A small image classifier, trained from scratch.
Training: adamw at rate 0.0014, 35800 steps, batches of 128, held-out accuracy 100%.
Rows from block 3, named by matrix and row number. Each number is 128 + 32 x the weight over its row's rms, rounded and kept within 0 to 255. All counts start at 0. Numbers have three digits each. After the name is the row's rms in percent of the matrix's.
# conv: 3x3 conv (model.blocks.3.conv.weight, 192x192x3x3), inputs 18-26, a 3x3 kernel for each
conv.22 100:117123194158104127084062098107163150128149136107078102159154171160183157122089068100094100145146154107133154131083105123159187139128148121146156173169113191158130187187132113142100171142161137163153127087095127145126081081100113133170135127205
conv.23 096:096121072117169140193194121129139180124144115111084150101136158077158180160185145138156123071096126154173164102099093157116133103142187114158172132102094137096149165202172178135073155078115120107121177176119169171117145119144128099184134124113
conv.24 095:167173089137125103160150200139173131127143125126103141130115154068077118107131155173150160136093117097100133189160143158167138119082111145154124167099135137079171082173153143170131120125087109091128104134130137148094117143194086147114147147116
conv.25 099:133163117075112141081078143079111071114115121150118079084058096145179138147183170121096123090063050104171154149093068112125118075143137089118090126115124108127133113145162087081132117103121131148146144133156165136121115108122152120083149181123
conv.26 100:136173163171126135159163154140154158116138145157177164164139131133094114126109121083111111122122142139129116128113142156087120213135136166173177160164143138165173184170191180135156179118173144138151145164169161184224146192155138164173137134120
conv.27 096:142160151194162168113121120180139093141095090114127089153126120117121139107124125106146156168121093217178162125053122109076083113038112149120118119137105141162089170151107148162144064139179123115136138137149117131173150175145137154139129107071
conv.28 099:180155156103150136045179107119087093194137107165168123112125130102114137118115138176132136125132131101108106125119150109091167151085125115095135172114138126078167104154122125166129098135134131116110136117084190151044172155137143083088163099049
conv.29 096:157147134102138110100110072098073117076101084106170102162137129104086115112111099190141112170127114166126150159186213152141118129098090173167154133120067142122068112059118114071115118167138123121153111168169108173163064115153119148177132162125
conv.30 099:134109138115056054135150171140158167110113109077073119105085089069105075125185169192160144125155139090116109175149080119100047138114157136133136110126161138080121141174166170187144106077098088110105130169157137165139123135138110095120127172161
conv.31 099:188133102164145091176165113168139127164152089109148165132014051148028057159079100104091131119122175126091152141134139138121142144153139159146138115156127146177121208195158202145148148132118094131149075147152068165165162145170162152176115148170
conv.32 104:131133143147069097187110123138136108186107119179086109148130100131107092116097096101093129151123151144143172143131125116168126164173168138116090162130111156126128141134121141088110134070077094159108082155113095145137153207152105150106136085085
conv.33 105:163107109161154171155164168106109060172132110158146179119096113136102139163170155133107095117099120181123107142135105107073083174129107136108106137104115158144161139113091095089113100130222123160171119178144123144115162162213148123150187112125
conv.34 102:143120100155123144157083129086084127129170097135160094116128132143134109154159120195135129127101115118097104056111158128078102185123092158127134163116094086145111137163147145155165132172203126115150139161168084129160184211141106147096062129079
conv.35 117:162141176144116152145140141151140185122141177129181197148158163149145149169214178114136153102107141163147113171167135136083111170160160141181199141163155126126164160167192192171179178148172131132145139175165186207195122182147158171176170166115
conv.36 099:097093115099081146101088106105107089130117104157109122133153140077107126109133157202211191096131132113077082164174172113116153106150087097109100150110093128110072131116097135085137164100120117085113092052093143183156143128156119134124095107125
conv.37 118:177171154161135140143177141138122183124136160158172193212174150175148139178183158069100111127125149135130111149150128135090127167133146133158188137135154147167194182178207175138163180144197148138165141157171169190195141157153136159179169154136
conv.38 094:115075078095144160127182179114121153103126172146074138094116144107113168103136163060113124121161135137153117104110088143143068179071142118106147140125084135061099116144131122131124096108119125143167166185127174198132174164136107088117087100121
conv.39 095:112089080147132151125121127132096142144089093157172107118136128138132129127119127082047037095112134106112141093139150146150155126128122171111107160098114113114082086094101078094112097083103131116114136083100109089105086102105114153144132159141
conv.40 096:058108091106181137132138086079162099037225150027196142119131098128148115089126140103144116116133145110112129086117137073123084094107097104173099043177133054142119183135137131096117145097090113101131088045142112061116154116133151089078115125105
conv.41 101:104140147140131122118099139096102157123153135132052086118102144104023089111087139146162121143144106131126121066115074154128101083129154118177158113140070137078079106097139142154150152097092163143121093035112141126143128090154137067141116143143
conv.42 099:136130124120100092157151151104151081154149108184179146171083074167086077175092089078144190094104166124121148159108063184148008140166088161176092116177118087146134142139141161132138166129136108120157050064113116061140095102176089098153107059105
conv.43 091:118072107135148154137173160142106095137147134095150166138126104136125102126129125129171172138139127122125128120130104147114077101161102157138116128162155132163169140146119092100107138118100139149142124082082052104081100109104167155093137105099
conv.44 098:173150107170121032164149096167179173209152123180162089097077105090036049111074087078182166075096127100109103070092121125130194161155190183152163175146127163149135185194149179161082179124054155120113079128169146157190137121109112138146140153165
conv.45 098:114104095116120132125105068166113086150126142140114112134101112122109127144114114116123120138126152149144185025067063098136096149180156074056076162169159119136148137150149117119162128134141174164127119112073044120079134136157088090123104117184
conv.46 117:160152155176118130162144161125132174157195144181204137190156188145145184140157162083110116107085139123126148172134099181112129189123138158147172212177121160145162162190200170163138207172166173180187108133173142176197128185120135163130145130129
conv.47 098:095103095091173121152162093107073125116115178149172150053052061167221107173192134185157148136139125143125107118068107092091105120167065113117109087090141105143120171139121133129164157189149116138094161132111174146129110151185114121132119110126
conv.48 098:117105103157146167079095118146158153128131160083102115088076087114100113146142177209202228066071112158160132175184171179161142156168171137178145140123137105125127142123148141110141141092130128151148142163161127110104089114106109160158157112174
conv.49 102:113135152111108134078095094138136116110137137109131133131128121099106121092087115163175113123153167085116168129137173128111103137084094131143095137139060118096092130123141120161170098117153157135114152109114170178104131134119165161143129173176
conv.50 092:084160112090137123132122107100082080142128116106163097160153088166144076131132101092103116151146184160153178121164149177150099139117088086115101091138147124165133099128121158164124165198119091084086049089151100170201170143136138135128153095097
conv.51 100:179136154136052096137057044132126119139098117138110104124136117102153168105104176147131132138105097118142153143117097136121147146114142145183150139161143106154154163097139117085118194183141130160181137139138167143149155111111157132110110155132
conv.52 123:170169150170139111127155134129120178135127157150163185177176164202197167181197174069095119108120145117147110125127116131095134148135155101149182119139136146192163195184158175140149183162194171176170147151145175181189094129147128151182148154149
conv.53 094:101128138145090105135106069050143157151119156162151046112175140095128162134077126175199151121158165129073098156167136127047125157112112098138163154101113127123078071123132134170103127181138135091123151116114149169139157151088133156103102099099
conv.54 100:106127098131118121121132157167125073116178082123141100149117133141114124132169140115120166121125113176152178118122173123078101130117063087095156076158128129148129163158099154170112067121175158143118167165130128140158206169125154095147159106112
conv.55 097:155088153151113135156145165179145108150176071113182178138132139170105124176175155168169200112134198167115136119062090127058070193149050150104132149174120055140159173173141153153137100127129142129114113167186132125163103142146122117153164157126
conv.56 098:119168131093134099168126156154198132132146148089046135135119141073049132101145158179180100130140132110165155161206092165154101134106112118194157127088108158116109139111165183153148139076102112052108082049148109124141145075165104109131105134163
conv.57 096:146142118147125108123153144166165188108124177124093145157108149116124144151143146160148103083103095190156157165192143186114086123040107178185224169084098174118156167129188167148160136116190145129168129162183137171149123103177116116127106183156
conv.58 093:109129135137158148094108104128149139102143158098120154107112110117132119127142133107106074117142108129154137146120121144163139123173156098101115081140165109160196116117153104110142128133121143141145139129095114098105094104120125146134122116116
conv.59 097:167122127169177112162160118152154109136175152111115129081052171098053105109052115062032121113066110115092118194168125155135124127161166161137095122107149164128160131199130087175128120178127096092068147143111150165173131146139140125124170138149
conv.60 102:092058073174153105202142121083087132137099114172175175151113132077031090060068116143181191096104162096099077175205168110102145125090085098083159174114133157130111143175145111160159166186175092085047178189152185177152161177158117182158108096102
conv.61 126:160165165157126140144168153156130188145134143168185181160144135135113121132136137088119116137141161125144145130135141120071132163116128143173188152158148155181183196190187171144149174172185149161166152180177174199208123163133142180157138164129
conv.62 119:156171167166119128151150131169179186116126147143176170138126128102085097105115131107144137126143155108130129129127130104089114168120120140171177140151136125166171194175183156128157163146190128137155143175197163191196115151133123171178147161137
conv.63 099:168177151106125147130117210129125115140135100146159074154175151129163154102127127168120085156131114083105121168112114210088127116100144134128172138102128158134104108135113105145173087143153106091129135112097163151105114144109151153109170161111
conv.64 098:050116114063123143116119125167145144149095118126064079171169121140139081168151072131109150124106130115118119141136134132136113112149129097078118082079081053064122121149135091110162076107186152153154136162161155176156169105106150133174146139149
conv.65 096:141128085159154100134138174143134073157156021121149069106112141113100148130107149164145140127133191116131156140064091192091065123096147134139056142137074089143066120174158137135131116110129099090165090081193082062177130104159105084215059069172
conv.66 098:118089093148141117092113122115125146142154147132128093061075134108103149150135118125115134098102149159121133159163120148151145136180186161156163157148109129129131152166110135085097137110109169146135139188159106184137140125122092138153065118132
conv.67 097:149118132193135122137118122097099073128139146155168170042054073117128114167158098084114086089074095132099144137170191160175192110159134157123165184161164116150128150122076122096092112141156151162146134168174123157147193201157137147159155115122
conv.68 095:129139125120154139142145125181183150199109083145081065053029113098075126098104128109136125125148157112129143083136116139119114182155171135140114139135109119109093169166162162139077100109117113149168144156162100092076091039049076083131156187195
conv.69 107:160164187168137136126159168175158149152164136131205150154127132132080101121099103069089113135113120134129126138110156144063138189118127189171158172181129146183179209193181165155131142144184158147165157150188178155205143161137149150166144123142
conv.70 092:139107108047086153182182141140099086098044079095079176112073105041027137079143167127168151145127062105119069066118108132147084122126130093114149132131118147143100144151108104081139069136154138170153201185122180156100110127112099124176115115110
conv.71 098:110120144137127101120103121154118151099130139100120149177154130106115134057090135189161165111128093139127148110107065177162153078103088153163157142100078124075083157148135106165152152161164147130133139111130176173159088101129128170187125121145
conv.72 100:175192152167132119131143110171163168131127127116151148147127105117097088114117116090168145138162166138152121109120148097076152172110163145165184135165152119165145222180150183137149153118161135147140128158193150181203115154107156171164154171139
conv.73 100:141159123126109111143140160131131125146140110153177126092127158133153138144126102116145148129141150144162143131145171152157166153141174188187154182186121155151135168136139174090104161103103109097122122185148122154140187110110124122135061090088
conv.74 094:138114138117105149135092138156139169167142177137139126150171150120167198103176229150151089112098098100097095079099162141045083201085091172192154131147138171116094117162209106161197099118178124124121172139145151147179178211077125175099111186105
conv.75 099:071112094113109074164122122107083116078091093138113077163125125074046088142113122208176173126122182134116124160190182107093137139149118144158110130133146124089106095090091187137097180134108131155156143137141118130112134104133138155128139130128
conv.76 101:149142093153146167149122143161111148131117148128089048067035083135113112156155146119143137082113157153147135121110159102094091177173152110133130159120145146113094147106169099099135141141102150150138102124121090100094078105094074068082122128123
conv.77 101:156159124164110141155144115137125091096144125121169182098035126158095130202196175105136158106127157147105122101061081156109062138118093121112105139154098123174125157125151156129220084112198138166188139165178072137187166166206123135201095077115
conv.78 097:146169169143153158140104092172098059116118128144126097094053035113040057119107110108139132138144135149154160088121133121143129147099103076133150146151139113141090164144142158133131140122129196160133155147122108110125166164163142123128142057083
conv.79 101:122141087159147054227133131133047184078111161139179169172110135128089163122118138121176156149107102092109088115189167186181172201129117099096180129137138175128157180113194142149140134142129155128135150180190134153134108132223127158163090172117
conv.80 101:113075084155129098195136146111107120148070091150123090133167182083139165074108152130142104160144147120141162095133190038065136076050119164100059153143079130155071106047099119042123144109116127124148184128134125090107156118113110139122097101132
conv.81 105:102144155131125146173169179130163172150138121163139129174196186141169155133171136069087123117103124132142127172154106156092162145117158181140132193116112149150209171193175147132159141109184155158186126165177116191157119177106106154141128171115
conv.82 096:185137143144136160094114145190181139183119134121099121093091068084100109140113130116098091106126121122139112125162149133168103095086080135151157122115156137099131105134125124076121145140130000047050043129142104162168138146163113132104090124134
conv.83 093:107125086112142121160176128068145154078139141097128140132154179119135126156160132199165123155154117134150115154138137151143147142141117123123113124150158097094107122131111145114085148170112125118147113119122112098110127086133089100111111115121
conv.84 097:148053169141104146128143171097162114167167132133153123098138209098096198136159159087099151164121123174123144122108109117112092168099132154117128171086148163102143136157091067155143137144131163154093145198098122170146100175095132170079134127138
conv.85 098:150174188118135153125126111158185211120165167115086139178187167192200173123129111090083111151120164167170183118089122146095156162146214143109134174152141207170157116150182125145177107077130124121116135161180137185178128130132160135112143149146
conv.86 096:135129101137144111153167151114126146157161128161122117090130173105108157064122178083090101075091111118103099087121157111107086092052089084153153102159123128146077159131083155162109147140134175129110155116059150099047164185103132131109112129110
conv.87 122:141150200162117117124137140100103168174142168200223158179197174174185190157180182124112097126137140123127124154151103126079138154093126140125199162152149174177143143135167170168179185189187172182176162164141147174176170197142157196138112131090
conv.88 090:144121134091097127133110121133141126102090083141113118096103147119148161148157136059040071090128150107119133152156140126155126105138138093123122118100094162166129124115111085064135130140156129151147164172146162129108103113054116120122119145159
conv.89 112:145171154175143138135141128183132183160117145173178149076028036019000000039000049116129123133140144124138145121150144102099118131106112163156186162141134149165144195151148159127132153143165131139149138169175151186202121128120140158143127165141
conv.90 110:170196167117119130147166151154109146128101149142126222149139138176162147150186148081075142192145124143160095152150100150113083142108129139150136125161172116116157174159172129103196171164222143175159151200160186200194128160173121113158167154136
conv.91 109:155146139132115115152152165156120163097105155139131176175167150156129130152155172091136108144141151131123133150202132195119102176120148138168200133118147145138159158133190120136185179158202134140171128162169173206190101154189112153189129200175
conv.92 085:108138126100128111114147164140127153116140142148186166099106113050071114096097109103159169133144176117114137163133137156096119138085116111133119129119087134141132124121143118124134123109116121142131123157151119158158167182158129129136109110097
conv.93 093:112077112152127100201171113139168159091098098106142092102094093144128144154122150118113148114104123106090107163173135155177167125132125172150146133102138131119133056054095086105120128157149139143118070102094096093108101160151141191139115154139
conv.94 093:160095115055110121144131130086122132106112140130120140129107151118108163093130161120135126120110129116053121073085115124126173092077162115106114111145097157115141139120130092111144113149146133135151137133140148148123173172139176137108140135098
conv.95 095:094178176090099111114177122146141096177138105109114107112179168109180194140128130132158104087163183100094130096095130085066139084087090128131109114157115107080129139133173120107132123120173131071124176151132193187159164115159114148160141152153
conv.96 099:108092099150126082144085109174160155147140100084087067173175190152168161152151147151118116137136145137115160111156160090165176106135125133087060114065054095017086083121138093117135063122156143089085092074095079069106108142137131150159128179132
conv.97 099:126119127147167152152111161144131212091122179081157115135170131185169165168166173116147110114109136150142158078055130120057114160109175147140189147117117179112116145117140125163179101143117142111076135167164115134212111137131157128077153130091
conv.98 102:184158132140116107105111093163117137129132140110157158149155110145113056113057072154141157134142136176133090099096151133138133140103042143120122153146151190150137125140132154096136097118138112124096125077091100081113135099139142091113108098155
conv.99 091:130145136131146105107080126106115111149174180089112159114105106126150125081117141148110155140100095063129149179157038124154080114129172134200120122125152093026114104098120161150117169174082119130152122109162173112087148103125170129058149145065
conv.100 099:161165161172137120171163129182151172144144126146168122163141108133114103120107103051121112139149149122152144111116133108085177163125171193193194137142127143155136219194126177172113167167140160127136147148177161166189143144148165126106165156127
conv.101 095:049148202086177144191177088158101075126096104161160104056131160068152143134153099088136094108135093143148141131130069141119138045112124142108091164106080154096117126108119089143158184169169149157148154138070154127063135162137129166122134151153
conv.102 091:106088059159158124208177159165140153079131095047096075151146132131116126098060143191160120201160153128100155156175187120145156123121093155121083101116085059058080097091106126105137132133106075095086103109134156106119044101155119170141118149149
conv.103 100:146078089142115145140126131105083156130079135135140100068119126062132119082083078077095129084110118110091099108133135122123151081068092163121146136080132136147052137101120093087094126142066122101120123078122117113105113157157146152150119062108
conv.104 094:100067125126160122176119102131132099167136095184177141180148099149132059163165119134102095111103097115115045083089165131164148184179158139077100088067128108174177137145150161117139115060167177202161175154125172139111175145166175152151168107077
conv.105 093:084109166129121154128120120156095085144110125117087135127146138150135145134136146115156176078076075103093127101075115081123058069113090143125122157170112092176098113124121125109127093102117150129125173121101164142086168149143140132144138102123
conv.106 101:135091122134125118173131118172142091168190065111191085081059088066060080095017092134083120132098151108130158167064121177114130129103138206155072159160076098136071094124115091117119108112099144158152054144181037161183081155145103124152066119183
conv.107 094:151150113147169160097131122118133186089078087047100111123099153146134163167162137154169142152152156166157136174182123169119145154155148158165131143120069152131115163182143144161087123114106127171145149153122142145121021075111093100197148169236
conv.108 095:139083124160117099201177088056084143116120165135146146145110059133114082150120102155162136130109079151123122109154131100144086184151057106120179107112153191160109118109160157134192133122168131103126175043126119019177122143147084150089120097128
conv.109 103:152128152202156153104161169110141157161171063127155124129113121163092083154121102087146193098133169145096116163114115128053069159139108120122118181197114085128108158137127136164111133133096121109118094135157104156134163160159166105121117100087
conv.110 100:083089114110094085136145122108120111145111120180164110109149162116123162117096142162158138104126180105122148082089156089056161067034120149122128097121129144159122092115132087114169139118132115086104200172157157134165210180126160150097100121153
conv.111 101:154109050168045133192127155149123119099086109159123148090101100074099118075096118166115165134121136108083143158090067137132114123122150143109119163079164184162106126206124117164085111146106081140132132158148148155105080130141105172132132155067
conv.112 093:052120104072117137068155154153143113179101097165090124100137121104157142142140126096118115086082109071118159148155174139131149132155101122098139141080102151123150096096149099130174096097197165103094181102087182103125180108121120058121111042137
conv.113 097:147114091173146118120134116122087133118139091130141160138130127132127121139129122155126056115175114079100138156179169108157171072129122133153154115126128127121161152134053141119044132152151093133108154162163130121157126090101159138140093135106
conv.114 095:155147134142098142121083124136142045137166127143119121118091097150100094131161134113091112161082106169160119161085101142097078109136126198162061148163112112125105097092095151098071170092086120146180128117137148047101166082101140125059103125100
conv.115 110:122101086179104074154065063115135123096130144129125135135137141133134126125132129113122120117125110113116114116128113108117130117141133112107105123111108137132120158102098147096084149115079141143147154156133114106084160193136083094087071074119
conv.116 100:119120118108102109159096119140152120171139125139080101177154073157146114140153135113080117117085091107087060143143083149163122157180142167149146150123121112070095113164186093142199111144175109169150088162127088096064134146137145162168123117135
conv.117 094:071092159105169141200204099109127126064109112104108146044088143053150146091156123156126115132129129092087130136102097130096194044154145130109119105096098139114159139130142129093110132075126142176131150126073131100095117087139114139178141172183
conv.118 100:144156115155167198125156156076115085095141097164135135098115060164135098166154107138165149064111134188125095094062084123103020156154069112111098108120121111136132134126151122128136155117117145153140105101089133140116150099116083108128096058107
conv.119 098:164154153153119149109075134122098067205198125164170159111151126096097147134091129173151155126145152082071135145180146142116127157120097157119133175137156156106145136117113137142133112170165138129142166170114139159095215161110138128067161126055
conv.120 105:141163139169129106176132117125178202103161169113112148160121117121086090162143140125155148106113134121126142141122113118111182163159169124177166108118154139146174161193173150137124171106129139156147126177183162185170086133174116197150129202104
conv.121 094:147195187104143123080071137086110117103121093098122140139133138146138164147114143132167155136103105145125135126133070189139121185148056102105113131127125152176136109129093110119101128091125154175147135097075151156119079095125124164143172165140
conv.122 097:171156109117116134102172153103123101177151065173117099117092066121110088112119089143152114127102070187162101107104170089082125137115124101140135134143095160172157107105120162175131118137122141030090153048115143076121184095098134098141140136122
conv.123 121:160148130168120151136170175141087163137083114162144197181163166192170184185189165087113121111134144121131122145178113160075104193130141123135168115114143163155174191172194160130163189181222132164175162196174167204174097124129118156166149185149
conv.124 089:134122130069125159110157173087079092065094135074083129116140143132145134139139125118137148142148145139142156124085119119142175083101107097122138103088141121125127070089126105127131140122095148126111106054082118069086135092104157131115152143161
conv.125 121:189163171152123146130152171142118196130134175154166185190201174192179177184193174085093107110120148106130122128139109126099128189135155118141177139147137168185152168180168171172181169167199188174160152144144172163180087161148139164151155142120
conv.126 099:148153145164153186088133123139126134159117184170122171095109108136146121161162131118126138114077152179156158106099136108062094134068126135142109137116129184197155128143128156181184119122155123125126090151102043093123149150108145135133159108144
conv.127 095:067137117127151110145165116100118060131124078147176104175079092145102080141124087141089120117054147097082125178192135164166090158108094168133093116145114119148134122118117150116148133127155140174187139140132124111129116111144132103097086044083
conv.128 091:093159148128105100094082133064123139078150140078140132120137156120135125129118074142159147119128126099095087129092131063135195110128172050097143068139167048146167039139163081142137107140122145127100107100093127082082153144104146109092124148135
conv.129 103:125156160144156148186177133168169179116083138082098155134156178137160182172187158082126125062086135121142148160133092122063108132139146099130140119140119158153191196165149171149157133116162136113132181174120191207157079098128106151157161202156
conv.130 098:181160155149117092173166131113135108114087114112113129105035068072036102152165230144129188085102116122141138159165186119154145140128138145144162141151129158155110185176140186150134166083131122121157144180196161167187096104119147159203168144136
conv.131 093:119172114090146124113116121116128093150138131163079084121071098146134100125123118173067099151131076081143149173164069089146105084114148142181090105127136106069110105109164169135167153129126101104172157135166183133091123097137171114091153140082
conv.132 094:080048054127096148159166158175128146140104118135135140105102088100093078110098092127123099117105098105050054131214178157171140134161144206127122158116101083084098066118126071084134085096133138121096097048103069063111127101082141120148111092128
conv.133 097:100128098148164112141056062127114180130168174169160144137093083088065127108148137179156099143106094107132150154175144135106103105056028139108167153132113179118101144093165136126155172138163090048058053000112064098168098125156090091117102112154
conv.134 094:176176127105145150091105112157137125132103117137086109120097142158159159135159164018028036169118103195169101162097088154118092108128171132133105088103095112119117113040096139093085167149138099150177089097141101102127058054116114101098136135133
conv.135 099:111142137112144138175163137124137146119123168098150194113071110084060097099134112130118135098065110136138116126163189080106103099112120114111140134104101089100105107064100145122100152172154079047027146157135148160144134135127122140149146137141
conv.136 107:136102104159095130157117139169118128207130106162150136129142181112073137119120131144210188100121162115094080103091166141065109168153120137167146114135113163172161193175154204168112158182167140137171163142141163163170182140123142147142121071078
conv.137 099:158173144119138091171205137211177156142107099094036117175096125118080120103151128182163147142143132115141118148175084182112070138132117167196117117135088140119124146172160191156129106123140105118093166170173162149180040079084111097149211212192
conv.138 100:085094104159160177185113133096099132050058113108118162130108073059052051072066054154139138145117136137111129172180160091121122130175139102094118094079123161163201109110092123057118157152156057042038131197181116173151091097121124189202103149159
conv.139 105:164147177173130165078093107152166123130133109132075102178134123130126135064098123101109127196153132193185186168144126169118153178103137137125118136131103113139101121062118170162147129155147117133156168186167158160194152140169122127136184140097
conv.140 100:155177138157140065113153108139103139183152113150160051179130100128109097123099098063091117168130130096114131089146100105093136141149190181098118163164110169139140139172170146194103157159074165167097129153154110151163169151151148083125155106076
conv.141 096:140140137099120105073051089147187167113162125128123063146161128136146154098111177138130093155151116148118158099104149086108138055051138192159149131139104120078058112142134142124143140131140121113146142138158169135149167104147200125089115154113
conv.142 101:101109142170091101152164136161102122154080113164106125099107053098053064087079131112087135149138142133089101166165179129178141153151053113123109114167131169173126184129068175041070133083125125127111141175138140162116111131176141132158095120120
conv.143 096:067068103163176138115100082114112109132131166118114140107117130120127143098120165176174148106110070087121141044057082099122133215137123134146138153143130173084098158125108102145135148130102179175158140069097115092138046027095119136122144120090
conv.144 095:081117146147113121111106103077102127139130121185160063144174149136110107109115142138183187097101145104129123114110125171135100141110112141102168161090124171164109120096086130158143139164150122064071109061032123164141139161142174141166129090153
conv.145 101:165184168154125139128156152168169185153125150166182156142095083079053060081068092098116124135140150116139137114143154106095137159117105151175195142157144121174171189168148162108121147129159119148146141180184154183198115133124150165156154168123
conv.146 101:175113152185133209179128165114126119160126098161144089153159195087059127084061087144143181127092140110091098140118178170085094177145130123073091149108114168142132148146116155149093154183124130107148124143156130163167217202071114151093130103090
conv.147 094:130119096145129059175108177159118102145125102105127118100090178084113184146124152144104105102098105110096112170124025195139075159105073135144057122114041128129116120136220123144139101144126124117176084130201117169152116142174087100201096134156
conv.148 102:144138157162159153090140146129137118110113133114164130130153140163156128147150139126123153095118103115105105128147165146140087159107055096138140148143110191226192122087135163150159125147155157150123136132085140136103096096160158174140131167189
conv.149 096:155151199114112082111105149140133077122095132135074090107048143056078097138155170116116100105126129078131095110092098044111123149145091095082106084112140143111135131137140153177196100089114115132133172218199184171150112178165116108137127119083
conv.150 096:114113144102165148130122103098107113115098134103103140121129136122134138132124136109096119131126132135144154115090114109130150103141140112084119080055155105099178146138093078098112098123126140144154141144087152096083095095111114147135161140115
conv.151 102:151142187152113140165138119124153117159146108108136157134103071138142107105126114125133129205162065169188119157152090158174153122067095115194157108129170106099165107046128173121110166164161157147171158142126160136118164152178172143091190173053
conv.152 097:146122158198173121194169129098089114038104125061099115194151147145084118086078114118136169120116095134142146113161198158169141149117102185163159166109098096045094163145106133169144161120115156139137132120131183195170035097172117158181106150170
conv.153 095:117111142127111122133133170107062115128123142118152103095120181098092166088076131141102091097052105145093086145137088143131111127078140148063139145149124131131105156143114087108110073151136143152164124157146109152140137148119105123105106141102
conv.154 096:091112130142155126161143049108091118099106167124172156088122117110122110084101151117140176098092064158136117063070125086142121112140131089057119117146136174143100135108088093126141171170089154167061188099075145102140115089142140090113120113144
conv.155 103:129174132169193141105118111168122128138103111138121104065041039067045005065042049118137111126175135135144126076104171068141109098118127090120125107111138123127087152143124130147149114155155100100127139151170149169179194145154196127151133139110
conv.156 093:094139146128171131158090090110135113063091092133111140071103125090147103103148095117131142100094138128111071144100066145101156095201172146065056094046134137151135112098072081057079119071148096157129161151061164152068135149134114111163109082178
conv.157 101:153130129133131147173169197126100065181181022128176063155122164155125168132124133110164166110094135129081135108122138175123057156140088165065111170145092149156111104126121106166147111164132110077138075084148064103173151169159042116149125079147
conv.158 097:169145129162122125138106127148118104178137117178151145145111015136081021116040002061102142094086111079117109132134076143123125196183170128114132113145146130130160165131139156171136181143109135135140096143154105134146173178154157104114160094074
conv.159 103:141162176173131106141161180120133151128136094138115078160094120162117130160147135140097148116087173163132193103162081170076066149095137109129126200125064214165097104126170155179104132118099130070149084083194105127166154143148077091154122140176
conv.160 099:125150190108096105141111140106132143128128144161168129158119178100110169112111174153171132149159133107149137181165148140058090165112130107120166192095117129150125049103135139161201123154197146136113151110093167146156151160142154173176150110126
conv.161 104:121166072153137067147118145165089200147079171151112151175135105167092113141121151122173160159119082103095091118175157195205129184160083108118210174136147166110116170101161108126166111121103173145132121144166164151121125095191089093160089124174
conv.162 108:175137129159140090169129123156169179174156106135110065149134144150121127142109119150118107156133090132151167072118147109141160109158150172138141135133154145118144187176092200153049137116108047052076052085131077116155133133123137096096124135134
conv.163 099:136161109139118063108076125155111167134086141138090089089092071093106089076051154096120083107130093117133120109131136097117133089115072109094117146161168109113126095143158133137149167132088112131164147180190166178124158162124149139135138123107
conv.164 101:166140119098101157110151170155094093148154113084077094092119165103111165130118153182185161111126153160140130125096136107096126103115117119127146120125104148151140114134159141161116126132093089067081170111027153165098135156126101123096141138100
conv.165 100:161166151150084185096133178084113121129182122121126124140136112140143162140131125144145129121112150133101143102127119168103115134139137095132126123097084190144115127161184128179155102131129119077160077017142157156153126157137125148131107156126
conv.166 098:114119157133122129126083065085118103132118138128137103080101091136131169146128137138130153122096087175189179063130117091102103110139166140148135149143094119095086138104120134130106160158067157172161138132114120056119146076079135118117153125099
conv.167 097:150134104108127096104127079126130158101121120081123116144184161111097096066043090130175185131125120105085079072115201088152173101134121101084131143123101156133137174134128120064116109135158110075079102164165100176147099077143109142161108175135
conv.168 103:122178139140137129148203129139142185110087146104124169130122102099063080159151156172185183084120138168146155169224157160124137138079148124146174164132138133124136176170155209148141137143168133136153129149179162147156102104137143152173177199146
conv.169 098:154144156131083097111117105072087105110108064158144067040041087078068087123087139113086136150089133126102128158062104115109107161066148133128114145129079120123058136158148123164139131162098148168150109119164051120198132139156127101163125101174
conv.170 107:118117152162117168132124138105141137172145118171128076105172177121115088156138090143144180128075089151111103128132158122085143130090136156089125158130086135181123158114117159162109169185135133125124132120107112162146171096053160097092160142134
conv.171 105:074094079143148142153158150131172141147171108161161158125107102121099098133113096099111105073150154059108138135097174058116161101129157101084143058092123088132189135172090152156021169136086116087128137121153097083149172110102171124108161129100
conv.172 098:148054096079147189133186121097146150122185096130139151108099140123127144112159133173139101166071107158124156111093102110137159156170169101049102093085081141137108120192117133156137124147109092145143137159101162152078123105129085105129164116117
conv.173 113:142175173154131152128163145153143178134145141163183173164138148141113131137133142096112127125125143130140141136118147131076126171096105155167192172168140146177185193192198164142153172156191137151156142172178174198208131175131137174169138150139
conv.174 100:167108134161129134159078135128152059150173058146193101150129137161100133202134153131097134120098142098061113093123205125094138139118152168157114123148111125169121102150141154158143138172133159140160172086144150034125130150139153134085116088062
conv.175 100:181124162151116101145113103168153130165153105139130099102045043098045052164059071098068136079088129086138132221114109178124117086080124168144120144109138100113136090129109107105103109124111079151132000140168026173161085168165092141151055135186
conv.176 099:145138159160093081146132176154172153188149119159100141093094088098066062106102104155179172112148140157160156160129123162115124122118092145190192152134121153141131159128133179165162162138158088032100066093164115130155095144200117137137107085146
conv.177 101:103118102088066096127141178147131123138154134120064079141144139138120115129125132117100141124140153106089112126077070066107141096112184136095044109091126130088155114143177151169158121142138108126155143158142151165175159142118062051067098182195
conv.178 100:091142146115148181064091119184154145201138170182148131131185121100175119126115098157116106121135111120170143056169168085085170121088092125100162138100157164120147122112188127160167149161138120115104130130108118107095160085086119078089119107084
conv.179 095:132177143158193105124128103151055075114130141075111145132144147109126130098126142103084085147081117165133065103111135119125049125108054172139072101122121106147103162116093150131114114160116126155162129141152132142135120117140159114139176116189
conv.180 097:140158149155105109125122124133122073088060080087095139148130137146135132138109131126129155112151148117122099138135140140155163157157159174110127104098114181132144140146150097089134122153150181173155154099080091096111003056118096158187147180193